python train.py --model="image classifier" --dataset="seven-segment displays showing three digits" --train_examples=48750 --image_size=32 --crop_scale_min=0.8 --horizontal_flip=false --targets=["second digit"] --num_classes=10 --arch="vit" --norm="rmsnorm" --norm_position="pre" --activation="gelu" --head_dim=48 --fused_qkv=true --bias="none" --qk_norm=true --parallel_block=false --inner_norm=false --moe="top_k" --num_experts=64 --moe_every=1 --expert_mlp_ratio=0.5 --experts_per_token=2 --shared_expert=true --patch_size=[2, 2] --layers=12 --width=160 --positions="rope" --pooling="attention" --mixing="cutmix" --label_smoothing=0.1 --loss="cross_entropy" --residual_init="zero_last" --optimizer="adamw" --lr=0.0017 --beta1=0.8 --beta2=0.999 --eps=1e-08 --grad_clip=3.0 --gradient_noise=0.1 --steps=6300 --batch_size=64 --epochs=8.3 --lr_schedule="cosine" --final_lr_fraction=0 --warmup_steps=1260 --weight_decay=0.4
Rows from block 9 of a small image classifier, named by matrix and row number. Rows with one number within an expert belong to one neuron, the router's apart. Each number is 128 + 24 x the weight over its row's rms, rounded and kept within 0 to 255. All counts start at 0. Numbers have three digits each.
Before each expert's rows are labels from the 100 images, of 14976, where the router gives the expert most weight on average: "top examples" is what is common among them. Only what is clearly more common there than usual is listed. The data: seven-segment displays showing three digits.
# router: router (model.blocks.9.mlp.router.weight, 64x160), inputs 0-159
# up: expert up (model.blocks.9.mlp.up, 64x80x160), inputs 0-159
# down: expert down (model.blocks.9.mlp.down, 64x160x80, transposed), outputs 0-159

# expert 56
top examples: dark on pale; second digit: 3
router.56:122147125115115154093103188111098088120174113072141140140170128131131112135112095105123118132117159156093136093136084109100115106149110143130149128117081130168136129142179110140159103137153139120104144164172119109115131131133112162124145140142108105102107129103125152110116096112132101113082144122115165139183140094136137092106156127137130107144126095130204102134146124108134118100083131152167074156121128128168142129113090091102140112118149100135139138135135129147110137172129157
up.11:161171104149136125136182153126097122102089116120130102154147141097142164160128110136123144128120105135074161115108086152157116145174114098169123108139128151094162132077101112112159079153104097102163127157146145107104148099160135113129159126089110141125116120155107136148129154116159121118117125121159151113169101114102095162144125135118139098137091132147170140136135159110143160139065134123096117146120133145130124088160159150120158098131135133131110142112104103151101079172137119
down.11:104093150113115092128117105155113101116116087071119122126142104116126136161121151101104094097138122128108103088108149137132098105131121131118137126133146084132170114112125139158112108172117154074107107112092101108170133126072139119193152080140115109139112165131128108104148142128092157130151112123145110108090140095104134126158139139115098104168090127076190137074145071086108146125131121112116130117110141109130091121122138149106143141130110129110125093130110091137137131134107129
up.12:134145154167134117119084163150157148125133120154114114097106163117104130158135097133118108115115123107085130158150110097163132132073100124109147133126154124154099101121120163085141138145106144072122095128156137102091129056129125125142140095127128133103122159080150165158132106093100133180107137150160114153145122136140112090127105119106115138112178153127129145176138116126175142166173150161109164134136173165123141166159148145113131154092107142117119124128123119122111134147112143
down.12:123143114113104132136092120159157116110118113139110169104112159156155101128130127156114140131175133116155141157139154096136129169134143118131067131108129112148136129102116166146161144113145137136111056093154125146080125146140101113139093145172098094153145193172200111111120164143103137112142136108125079123126143107158091157104164123112114117110114149139116122111154120140121139124131136134084154129114122150120126095181132114117126096150094134119102167126146144149133087118170113
up.13:119125098156112128079091127109170120153135100129110109169133179167146093150146164160157117149123114140099115137131141095137145091149106113117092135141143127077131096121160144120125127147128117097131139150133082108118142132064128106188143137121148122103112133104147147112155150150129131137115108138118112140126160130145128143155137129125094125131157168134122151121104150159119114135141162110126122099127067151203105131096086146116084106084090121153154069126116132089097127133126120
down.13:097125140087107114174128102115121111111137122112128129105134124159121142149120119127123098106156137136162154102149168153141135154113129075146162127153150121118131113157127121136146145126111115166179089145168094129123113120140115117080135129172143115114148076148117138116147153092109122080127099116175131088130103115140132167150122123171141116152157159124141108116106100153156125129117111144203104157078157167098107166128142127143109141078149124143144143108160090134150171093151140
up.14:122137103129164152115134138136166096163150132114136113133112094126137098165138122126069130119112122144183157075173141105105137113101160095103132184090111104125105138171164130122120140094148117130128142157126113114150145164173161121109099162138165127111147144117131127116142116127108115161156120102116171128122142129140123137136166083143127135081080095156121130107093150172121177126144137154101125116141119142092084145155131151106128139102110112122097144157139185164121144157138112
down.14:133141152172106099141178126115131149154162112164139156115142107101107109120147109144112116112120076147162111150162128081152153153144140155145082128153143078135122140162149141123100148154184149101144115138101108138105092158171131103092145122093099178106112119152150100153130112121128119129143096122150096085149179136133083121120154134128126136108131123144109140123101122155102153058170126135116138134101081096129138107151153102143112104111134138118149133110112157085108121107139121
up.15:142115117120140143139099062145116135125106109138080183120144123139147162145083115096124145126138141103121127130125143096107078091137097140106130161142146092089165094114121148117122080084163174125167109111081079129148154093110108119080079150088165117139159133141137158123108130146145102130110121083120138135130115112138156134135107120111167147129128092141110157133143118146087129150110140130125083138122128100121093159113132086158139085099159119102138118143128126120156118143107149
down.15:120120124099133150095101153131113115076135126111173162091127097106115126143129146136078095119095119106096134095126132113127135174117156139181134109161113141132115101167119176129134145109146132196095124116112111139111131118138142128093129158122146118131153170131096112133074130126103131118145142157153105150097059114177118093118106144084142160135123152086113151109107115122126170158109136134099118060113141127155100109125130132110137103118151120153088106158129138098100114136127144
up.16:115117141125154145083117106121128118068172123123133164135103164107135139101143137126129090132100168139127159136130068135124108128110110143110120139142155106115168111139125128125173124121136083107086128145100115112114080154110148140106139126141109123166105136158128085135136119094102112119104106061132168166154135100105144082151173148103089156114143157082107140131130112127134170147159117150114128111169162106151142113111167095135129096122113149152133124077137142127120090099095139
down.16:121135126153136085111132100125138171110116157142159123103108100164130136151126154130113110137146126152135141133151116099115082151098105133131119122120096132123160145139170144130132138090095090135118112127114132115106126151140093131189120156086093159162137153121148143143146152105080084071118146152174098158101119127101133148120094137064128058120113157124088082107146093138170130137133110136119124093139151155148131139086130108114099129158117128087102152123129146109120162104111113
up.17:137123119134127146197156103134107137094164080142106145138138112150147149140123158174129137113130113134138123144107125098127139096170125111091182140183155121143167145117134107114115112116123162098151110124077144091135118176162107087133112130135129133138135102130158151082106162072111157150140128105091166129126155111127101152122157126147092148109102136133137138150122119139142086159131127160118079187150129143144125131111132110149083086142168107151156135124149115135098145129137157
down.17:117148124158126153119078135119123091123082098116099097108116099108143119086156135090101132139122119108147145099119139114114157064123137148155136145111133112112131107140160097159154176096133158127101115134151127148130142124129169193169093143130114157125151094152156174102136156119121122138122116158161114126118113134100141128129171088122096166131163121078137136124169130154144154169132127138124110129138095117106089156096143088074134126151117132147150104112120141096070113121142141
up.18:161095148145129125173131127096103120115113140178114130090138124164194130130142139083160139137095131129139113145103132137102094126142113115115104123136118144149090135090117097158119093094117108121124129125131107138127151142126110138109133111098057153124110152113095085148130071177134126136131143076121088117146141132148113085093148159118158132145110133095067169122114128141134134169167108153156143144091121174132138103144166109133123119130103146134095121132142152075115147099134136
down.18:131163175130155159114136130115134115097126097135075126127084165123148129141059120101108098131112092144117158108105159121110137140118144155140118167139166127103128139163117145124078115081163124118145103114172153087162136154127156101148166130099117121135131140091123137109093128094159125173134113090136137099137094142132133116120101168169115154128184110148129144118144096114148156135129143149159103118138164128090114139138127145119118115187116099142126115106076133161154119108101134
up.19:148091127128109092128128157107139142169125122141168110137152169135130113096127110155128143102089080116154178094113121073104133115130121107165141107137099180119102134133114135147110157069106097133130126128139116082150106101115164168128093084122115131103145106108119137109135151088168108122128113098131098141139158135149103143122082139154133106078154103139113160106136116127109124139085095160115129146151166176130146157124098134102134145118146129143184126154105143118086111118152145
down.19:135091121106177130163129071138085124102129151090129114124126142118146160132116174133132153121146123142131108162145126158151174140130113147136162140124133159119117134172120138140116143144141128119113138134146112146144147130178167042081106117155127127174114123154157136158136122177136126086097166112178143146104126144134113111108110129145130077130135156121120158136099127140153119136141167155172123139119119092113104102116179154133150109105137161136116122158118102134117133164069103

# expert 41
top examples: red glow; second digit: 4
router.41:134121130084130097098127100130110074143128162113136106160139119169125121174134143170089125103094130115164101178113101122174139174118092095151121161093154139132118099093161113147157113169134109124146112121138131141120148118110123143136149074158126136165105154129170140127072095136117141132091121111108091097151124146157101111112100126115123123108152187121103131123173190111160159158131109126165149142112134153151100135097148123135119133155124134123156126119158129118117141140116099
up.1:135138158140087102138154078145121114106109114166092132176141131097173151145138116131125099110145145125119120161143120115103157088109110139113103129103110135093125093136085132142127115161124151111118157131155145153116086136165097117134106109173114107136164080147133164106132094113134118128108077120096153112079138134125109139128107106076131142159159110124162119162175133127108161161100141108085153132121112151121151160149131087130195165102135136143145105148115104142157139098125113
down.1:129137158145122152129144136098117167202140150121120115160098160135131117101134076178160150107136123149122117129158118077090131101159198116114090149143141107113124133120093159131135151093076118130147107126146180112124108143144119114099170133140128124138133099099146064087147148107115140131113118123096174124130120153147069125152125115094121137135119163149144107114123149134128138113135135144146094146192133087166115113122107141104122109123131125169112151123106127149128107145144109
up.2:185085142124133099115154139156138129124094109161165135135106089137127087139154114145122140119145136163124134194147143143111135158115087111126106140131106082156141114112130102139091138114152122139149133118138133128126135127099122094142121119122132116127131106112143122150124126162129149098124141128085117142138168138105139117151118109140172096135121053089144142142121118088135067131141128109092165120109127088190091089084147157151125112120156172121141163124123158187135163118157111
down.2:092124141123141099145142109181104131167125157108110142167158114131164113156134112104139165103154120100112089136151102106111124157150116103131180129152135149123111113098151088147165126129083117134134128091127118153130086110080110138106151143135113112103088131102168105149136153078124159120163116135196145093119091121158121174171145156123146137149108078131118136123123111100149146106158133149138146134136147108116127094106103163120085102145113166115174113123113139126115099104114129
up.3:055131120134131121093154136157159122114153131127114115116139138101141113129135177162161130093149120100069160119151122139190094118149112147137154084089144131147123095165081140126149119128126130143135133148135124120126101135144129130149123123097100107108109137146156118114158116098126110165138151108102133163106116093138094133128105174142175099087081140116087126133099094149123125150142081101113136098122097113095128148157147144114086140169111119096142122167131150086142161151150134
down.3:153169098112124141137107147132101151108123127119146085132167121141121117153086085122139128124109139085125135104117109128068116109105154155142175132106093152100131099150125160126118127125137120134089148126147123141129054147116172142173118104126130171119148111157121155149154142143133146144099118120149108104129083109097141160093094120106108104115101125155125143083122124131183139164109142161137143148174159113136122161165124142140139129147122122185123180112135114135131168152075137
up.4:134093119146170168137152166152132146095107138116128140099141158133118104139115121071131131135124132097116138149148168082112068119103096157127096173128126112138133130163138158105177131110146135157119138115106112166145118175112141140110164203096155055101117162095121124105128150133130142102119173134143134135141164171101112155106097069127097132125131134146089127126108123120122114155137108157116153151140119128141137118167123137117142133130102106118121132162170106141157104138133145
down.4:129132140147149153108132124106143165126132097119124147128119100180134098107123116110150162099135115120103111103101145139133119176090162114161123130087117145131126104105135114170103109112105138096163137095112149105120141097094137135124128150146119128147119129132137128122092097126160123163106079171154101140152144137114128164129109114145128139147095177145141100130093140069155091153085106098123132157157105099150120096095127126104082139137161131137184158137139082123183097077101139
up.5:146148114088148128101102110094142145104176082104153120074055123123144106114153139092106147131145149157106140102132139147150100105096088114143164110141123142149122135171130094143132169158143145142140091105159129165122140102115117086159105113115138167111144109132127097125117139147108084163112134093107108111132103099112113151064140123104139120164172128125129128111124119163109111106126102153107155143133124089104103140121150142159093158099122155173094119124120147104149141100118110
down.5:114134135106140096152115143145081104115106085143109142145096122119126146119111142127080119126171112178150167132138101140134135115126143117134156143123111143110105055132154129093121122096147130098187122152149083127129122092145100105122136134159112100150111099139115126134156142124152113142150155146112133071107170091132128126067142177092138125142126138122153161105100096149104104126113111159109132124074131158126145114148191129124125115137129123142135168096143104081109151168101136
up.6:143137088126131072114085134151143112170125105153146111146107135123150103124153083117101128157139130121142122114120130119087105034187137110110125146129131156134139096125173126121123134088099078086127105143124130116118114139124108159139144142110141131109151118131120149129116118144128157127094111082124100113150147146139107110132138139113098089095148131127131141161139124108167088091153106097093109127093098165177120160171107166085139118152116116100117135113111128119112119086126081
down.6:159087122140105129147162159146130121160150094115125130118121120112154092136153145140115108091128112139133087105159149109101093097139114152158117134101145170116141142092125167121077145120129103127133144095168179098176113185104132106138106143151105109134121127105082112141122174098145146112116145160139133171146108165137143118135123141133171145079099137092116101118137130126164157141108177098156146091129140130138100108129188135116093163136162134110116121154082123108106146138126130
up.7:121105146197151120131110154141107129137107138147161149151148118120104117097122098124145139136140123108113111121105123139145165127140117154166142148136141156122133157122144103150121130129150114154114090101102160146132128077142098129079136144100125157124080151099145135138177095119129112129180152109131111180142123157153172135135098115163132156111118151150165098110110085112123137110138182143088146065166119163132106134110151126155134154154117138094119140157098136148120111188152087
down.7:055115103133125133142165122076105162163143128136172107124101100173158131129139136111128091117146136069174095104146165094154138122096118143099119128102121123137165151123141117108137171119133118092089083098078155097135131153134107122128095071143162144151120143151127143114144145147121150173132103136121174143097128109135133157120117152141123142125147118129151112127094159159147117114138170117095116142120107197134117101158129147116141082131111120117140123123133120155100134120161145
up.8:151164107128117093081132144140130135124179156108098103118144149155126114120131126167138157093165154129105103129123132128122066119129124150120144102123117117147140133190190142104150133092104153125151111148150140091112157138132128129170138099123136137101140160143080095117112081123109126096159141091136129140157149101104109126134140076105137104139127101130113156172138128122153107122107119148122144147153132154103109129072094146138110146097118118048163123129106170089122123106125142
down.8:142132147134137112140145115103112167084125085187133095172106152106143124111096088149123118073127126146155175182147134126123117096109124141169144159137122156085137128111092110118139134095093141136125121114141137140088091150074139119125090124101148100161133153128126145080080131111132102106094134127111170115140144152152114101164147128141159140137118166141126127114113159099126106113141108108121165154130111090138098096133138112152083101116103116122114093139118143117065133116104146
up.9:116087130164140104160108181132149173109085169110117142151138120148128148106138094150133144139122146175160141126132113131116137090118178146125128137148145125132117108158150108086119146132123157140159091125121108104082090133169118135163148135107162155114155173141133107150127128141146128069119112115064128191134122101108131166120149166148104145103115114131123110138111173112116138147147120145105108149132137137157129133117125109118164166089127171117112132112167092135114128180086114
down.9:127144109087121096142155149138115152114108109132117094117157153093099109130078133096108132141109135134163103155126127135123159131098126119116130146128091155118168152127156103105141134148125130179148116116156127098142124140142135178132102083078115101118163145110155113110120108132069140116148150125141118118098094153128100132129157149157129174105110161072108147141130101175096171123088094132169153078145110119157122156129103095112119144179115120144165126109095165112105110137146108

# expert 31
top examples: white glow; dark on pale; second digit: 3
router.31:127125149134145117090147134124118097135114149107153110139121146104110131122117116185121115135118158150104126139140115181157168111104150120085155177108141130111120091108126187106143131132149103138119128143132113127111131147102123107178097095151094060082145127113129096098107153164134128127149136127099105177154170093114162128195183132133116135151136106092159149126121140138146144132111099103174148121087105131118114157100097133131095133144125130117169134102094120115084132126114134
up.10:128127117122105138170097140136175131111162112094131099150147128117140133111125128140125090111085120154102160129157107088122137119138139164125141158098118125138139110147157109129133119203159121154133139099102111204085109119157098128157126134114139102123095156127122154093054143132135096140136123137133123113088126106112105130134114113123148129105171101090116105103126133139164117160089087145109092123114138084124140124130134085128147086132085145113129164163097147146126136178099147
down.10:148144087139126101157073136162144174116114149133115107128135128119144161140113141130100132071141093150114119160142121130107105102125122146138116140117127118144121103095105112100100114137147168125148156147109100113098148128152112109074147138126114111089100141137106141102147115133115106144163136150152118141177130163127126129173090106138124137110126128132161157157107109176133090115143113122111161164128151128117136154155153068178146088137160127168069160115080163137138120099167159
up.11:118110091106135127152133125141157122116171148152119126137087144118133102162128118098098120137126167126159127099121111107111133161163140146143095121113136105163118124165144178141131128146116149103078103084088149070145149152102146128172085109113129090093148162114152103143099103147168140159096149123139129123138127102151139128125077150106107114085084127171142132126143128118097118114153100125159121123091152134091122079156178106116150163099107162113127125137135134157105119140125174
down.11:137159125100124104132115136140093143118135144122135133136151119151140136139122140154139104151093108118153155096146125116103193135063121141114130114129151167118124117096126140119133114176151128111068156104122142140096109141100121144147117157116104153141139151125098125139117149123115130107115103114112109118091145071128128144108145102194127125092156114139097188111150115120129085110123153126110166095130170148175074110172121150149125160178091174161127159116112147146115112129110164
up.12:118113134128112167092152107163123106141111122140135182145117119109154133117101104163135101156155131109126111086131122152155130097088142099118125154135115134124149117094127154109111137143102083105124146090143169121150139114122142181120101102124143092166133115099073125130114159104132142143140140122085143114129165073199124114118159098135150106098135092113113127124157112156153135132122134101133129164114098155074100136167138166135150113117098137118124106145158132112111054135147090
down.12:103112153135161111161116130140117178127082147105158073125130134163130163190141130143125126151112131171149138172138183101135131153156145146132126146131154136133127119129138115111124119096138136142164126135119153122154101104118119151135141102105134117153101177129126124135106141150136142164128173153152133116115095157152097132150145124131140155123077115137132125145161195147073144092143161099139172121154138128167173104153130124110118116062115092079105144128148121144108128139103149
up.13:152115096130146168137153127122144122123152121105127107150130147130118102080086111136114088166115128151146126147106138105145128154117127113126118099127078126146131134111102122116141119116126155174089119146132131159128120118127169084093095103139162127134178113087115143164115141116104104144131126141103130138079132097096117134109121117108075113194141080109137155100152152135079128140128084135139101140106180196155127128157140111134108109141132126086131128136115143163119080151129187
down.13:158126134135116105141132114126128151127192113168139143144097104144119132179144113143149166142120134103172135127160144166132130082116126123120122166133158110150124099130123119116109124124151116150144136125096109152153171105156179168118114155130134157154100086144116141101115131093115081096128117088132148177124100137147101099120155116112144149167094130150117122130074079129099147093148075167145087140133135126113160136111166139119132099149186149144145141137097133128147089137156108
up.14:121079126145119136121159118136115152112114176142164147152131116153145109148116118164123112118166135111136080110141117151135168153149117165145136172091131142159139084160152140131118135110130168161092092149150159117138075140162126114166105113142144130114086153077111121086137127147158137151101139087151135123140105137118165104162128129133107156150175130106094127109142106099137098130159134160121124163142129140092128131062112158172155159118118114109153120084096116116124139125119089
down.14:153140156088106095129134142108159135166108132095147176176125126136114196130123149143095167147178127094134103101080115155111140118114103147095150139167126125081136129122109105124102114149133131143106152108120140145115157106105121144084107091133105125187136122093142113124086143131157118134135137122120111164117152115167149105150175145110116133150147143133144153144140150098157159101155113124124139131067147147134185134115149146126116125139110123161086118126113111148092171165103118
up.15:112099137139139103155128130114151145147116095115116158089120158097105117115152093150125153132147121121094139119099112170131110099116133122117152096139098141093152073155132143115071119110145105166122143131157101150119119099079122120110142119110108111089117105070120126128109121154112124102139136127147107110109088157093119160160087121127134102110081186088177134140136164134146174165122107145088122117146111142093118112102116132148113125149135090098099140118053147135120145130145114
down.15:091125119112140155121121112129113106125145101156127140137116113082113182140127167129152124122111126079189106084128164108154139124077123148143119111126154138149124152099088155080103133114114160140105142155098114117163137148125119188118128101080115127146069163105160090130101127139122113154148118125112142101114171154136123109107150123156125111161120121101081094132093106107115119132097107148109086123158133133126134169080161110101131100105112151155131152143138138121149124109094162
up.16:129161127115110129113133144157163125160136148153090117120130113086124137168122088160139184133097120125107158079122115133174138143135172117104145136152115146205116135161143145129169159175124153117103135106107167125139119112154153106126116130084157128107176122136110118164122126126112150159153139110124122093151104113115128137130099136168133133111135099076133151129186172124164138149115121124111123175177113089135127138153121118112123096125119140117159128095102135140145166139153082
down.16:143152106104159116147098145136127105109116152092164124180113126129129169167145152138132120142125132091097115174149102132164150142129138145132112099108094099100117102134154116088112128095079098116116139149164098090143146095122146094143098114148123174161122086156101123142133173138138116112135178153129127120119134133115149165146143162100118120112094071138175165112154145142139147146109105114122140103160147093124159159124172140157151118128161102136131167134078127130164130131138156
up.17:086130092130101096143129172109112141153151106136135104131151098143119162081139155108119123115097143132159150118161141134108106123090123138139109114105131095125116102102152155087168134148122162102144137114141115133132123144087154121067114156103138131097110137146168110149111144104163084156160124104119093153125130105132120108128106126166145109122115107163118109136139156127198057155075146116137131167106142091152132170128127088150119077123143099157146120121154117099141141149137123
down.17:135130132096116127131098125160152109132156171095138093104141082096138180090107103132143116134114131130112108157127129096111143098147130123101140112106146116137079104140091112114153135102136161121180116144123155117167106133116077160092094121124134123151174103087100115103127136140128085128138103073142127132158128092104124200111178158135122141110138133109099161119158117125097134117123107136137115148132104144128131115105131121152152174144181153108124114121150121147156070164141103
up.18:146112092129166085100127118135135106133121150189109126098148132137145120132125135138146092136120144107113138178162159122113148126123127110163150119142127155127144085157119116124083112134161112130099100159096118125122089143084146127168120135152160122135131147145075108150150116089112122132132170135107164120115138105159145123137169112129178107117120137135087110123133118093148119215148112106136159133120118114122117122122156147115126103174132189113091099138104131111179147127176089
down.18:154115084067100115140183136120137121181107134158145140161103110118126168130138150119106098069102147138148143085115112121133131135116103117092145117189146102103154109153137154120113090189126110110185117158136124052146159152119133133153113123141150168149141111137129155130119133139117131144123118158104131090124130129123130113139138124113122144133128125154113109119126124113132111134122141169121161149162126136142125075082155109183138148143157152096106106112138082135092103116125118

# expert 42
top examples: the digit 4; second digit: 4; dark on pale
router.42:101085117181089172129146148193132167146122131139132113120130119174145142094129117087124112114170100085159153118142088138151159101123127061143137125121115131136140133124179100122090143137095116092142079112101112101157134111135138124161127114111122140135144120128133145117110122129125145159105136099087145126152122085153146084142127103134117126130153106134069142082159110074133127119083129115110079129108129124073141131130132148128115111115147132093103129173118140142106112133139145
up.11:129158100126125149120121134122167107124096160125142096127124124140111143135121091138133098151106146171121091125150107142135138114136117126191127120109130146126146119162087127161167154122105165147103104179110111104127175118142142117099132116115101144095085115118126107095130120135124160129114088139080136172119139124142112121145155118105141175147113140164132151117123122111035165178126107160139095139158140132134105105114134126140109113102139085113159133150199128111143163159132163
down.11:156140154169144156138119080131117058136146194140108115174149149139144125129141155131087136182096125114135114124149167076107143116114167159161102128121106143121136131177108120086116129159096130113146111129152109138130108088139128155122121163139101179111141119133157174153106149129105137094115127148122122151124124119124156096107155121170142122137152117195114141096153130152138118122137128131172110141105146160109143128160116117119091108144095109107134114135156120180144090119135118
up.12:137113142117147131186178136075098147158099130094144105122114096084136143136122143126151135091142110117062120148128112140154109153132164144121147131127093159103096109108133160118138120121132142164141126129090104123098099135093142138091172154141093172130111131142128139140101143141098139154119068139119154192142141128146110104150117149124109109092164136118090132124138120161135150141146083154105181134133126158082120144145122113190146113109114118107138137110093127097121141146154142
down.12:134184136121110165137101110102112078113145106160093147148178131106123150187108076104142125097125166128100148108168112140147150137132107101131112102145129147132142135119173129132091113135124107150110119115159095106109103109148108093124152122137117117129117117123130117141100169170128121108074117117130140132148133081096140083126119077166110084135152095164156134132079125129150102126130104140070109142146113134111126134153123094111106164186116137100084106134136142147121136119112137
up.13:091143070144131105083127090168164123119109149179097131113142149125134121153118140121153101108130130132132125167099112090123096126112123120114093137150119151126134169144154152107132129106115150107131125151123085120114132129156150112081110087150162135149092142098118089096131113081131195122136100101123109110102128132177119148143119115101156091155134096144122109131121143137101149171136144161071089110158118115103159130138139161080109141128152113147109116132103145107139086148150168
down.13:148138101131127115109119124143113160144099156141113161100093092093159098105133116120102128117178122136169138132102093146115140147147169139126119111179122110100078176147138110119163129120119118101108137097121099152095135151085116077101165098146136157123142147124136145150141112112124130106182142131092158126149107116129104153110160143093121159128092139082179124121126089108123117123144130144128142158167132118067170132153147146126159094113146147141125118090161106102140163148100155
up.14:119107174118113133113107107120118131121152057151137153137112120118102139148132108107117118162138151119125105065140145137127138109149151138090115078164169117164078159125113125125090119124149091125069094107172097135170106119101122098146134106143099123117147123133104098167152152123118118170088140139119101139109121194116116109110135157118099179109119135129110121100107134111126116118105123144138103169131127118134141148165130114126108125073100103108174127146138113132150108117162177
down.14:098135117126132137152086129153164155172146120129070137110114118133132149122165138138133113166133136129143136072089160098082152134111087082124120112143121148178127076136130116116108118142100137107103121112127170132167117130152113092153103115161118162086113126127137117149140121113138113157188146099150104136175163104139127129121174117137128121134096106109115066167099109172138125145159139122101146144115105121152114098109133110137122121108130143149106136171163147112131129171140078
up.15:151137098094155090117136155128139120099119146069155100152115123097100110108131130133088124144075146125121108141135142156104114108090100177162131124122101114089138160118137141105119138127154102112116118107088150120103167150124134115117127123206159085176143158090134143177105091113110118084112120118110135151118103133138135142153084131087108137109136110120124121142150114132136120225129138102139113146098114172138103112125139130148105119145132150135146132115133125100144166131099134
down.15:121109160144115169206128166133131136114170140155115120081111133168162123149119122149120129145167130107138146100124157163114145120105126142137101120138142111105127134101131105141131113130171117124162148132168144155132104119169130163153124125113114135137122117082105105133184130058162096146140124168143133128132098103100163137115168130149119121150126161132156143132137107118184124113168161127146110097139102129124116111103150157151145121127108114084158157083139111134120109164171182
up.16:151146127137133128118087095162152110147140119140149140140138124109147109118122094099158118138142128108129135140133150100117140107128119188069143180076116102143100173161121074109098120161121149098171141093183141178121129100119168113149101122105134122090122117169140121106142127152113102123140110196133108170086119154104137187149125100118122144131154178123135108103128086108142103137095122145112145142134129117137115126103134175108098120108100121139132128128097107126106127108102136
down.16:143122134141157136061114105099132140133098161145120126118133073161112092160138151143113135110134132146135108151133172102108140093120165100150136155156110152100121111148135119129175116110139153103151102110137153165142122101150149125123168127105181120127150121152130140136136130081141120115090128111095112179100129123086135071175133104186150162103117124155125118127142139103098109167125149091129119145106135148171167125130110148125148125104125146102173145114106181165111122130126093
up.17:189121124149111127112104166143117089113125176105086117133108141138147113094136121086128089150122070127079154136108105143128130131128157093136153133142144143138112113091127135091109149139142153111140132125166100126119110093102164159122102110118133146131111108117112166085160132162103131122135164151115128077106085131108113136115109091161110162121138156127125098119102124121123093100176131138168145143120169082093083142136131174098150087108171116126106137123092094117121125149121126
down.17:084110149123113141132121116086150147103095102143133119100102110129101104142144162145155109119140169112100167142108151126130166155091108096163080154099127103129077118118101151115122106141116140165089111092139113107112185135122100137121178112147126093108133115091171090094123122150111115162114173130155083114142146150177109125134116149099080151153137120095118141174114108136170137097111153140137142132133127093121116107154102133146183148136131161104139128120122141128112151134098119
up.18:102142130123106180114117070138154176124119167122138136098142172103128148112161126162144101151127151121129133146104099125147051130133090117135118138135104132122103134130118114169114140135131153120131153113086104112116164101116131141160123087139144120138123137173127118120126151178103146129160144111129116089090122131173130108121118113064099124160147101141128175195107136126099135147121140091135122170160110122131151132107129147109091125149122115162125157152074122103159176137127129
down.18:105097152167117129093113138150098104123100113169162084127154133159128143122162170168133119132146162134096143132126156145138126088094124117122109127146147106155135107150106144158152167113094089159131125099144155118174121111101164162140138099089151145104127129106121112133149102108101135148077126119119116111104105118084141144167123114133158150133170132131138097145116168157097079150098140147133138132169162124195075156102149120107126132120129148093099133161118158135104150121120144
up.19:081168168082135094139131127148119128098159123150124145110116132126088130118108126136138155166137157176104142121118142102145094169156139115095132101167135165112125133127132133159124147173126165122099200116130119091149174135114127094103108124116123101099124154128142144114114143104111124122099105118128142127082144155086121135114149152136162099129142115110117117126136118184084126140170143119142088151178123162112129121115137108144158122131164155106103145066093128106113150094161100
down.19:115121142123111121141143160133131154126098103134149158141134115119156143098132098146076087100109152174146162143126131134129106158100126099146136080155155114114063137105110115145147143128111142127141164139137107113166130084115136154142088137133142120134133116152162120131113157098094126183156108135121141090114110047126126123106128125127192145164126107119128116092116165146136135127139133140122122160188105108139177141163171102163119104114148154138121103101130147140143104137101174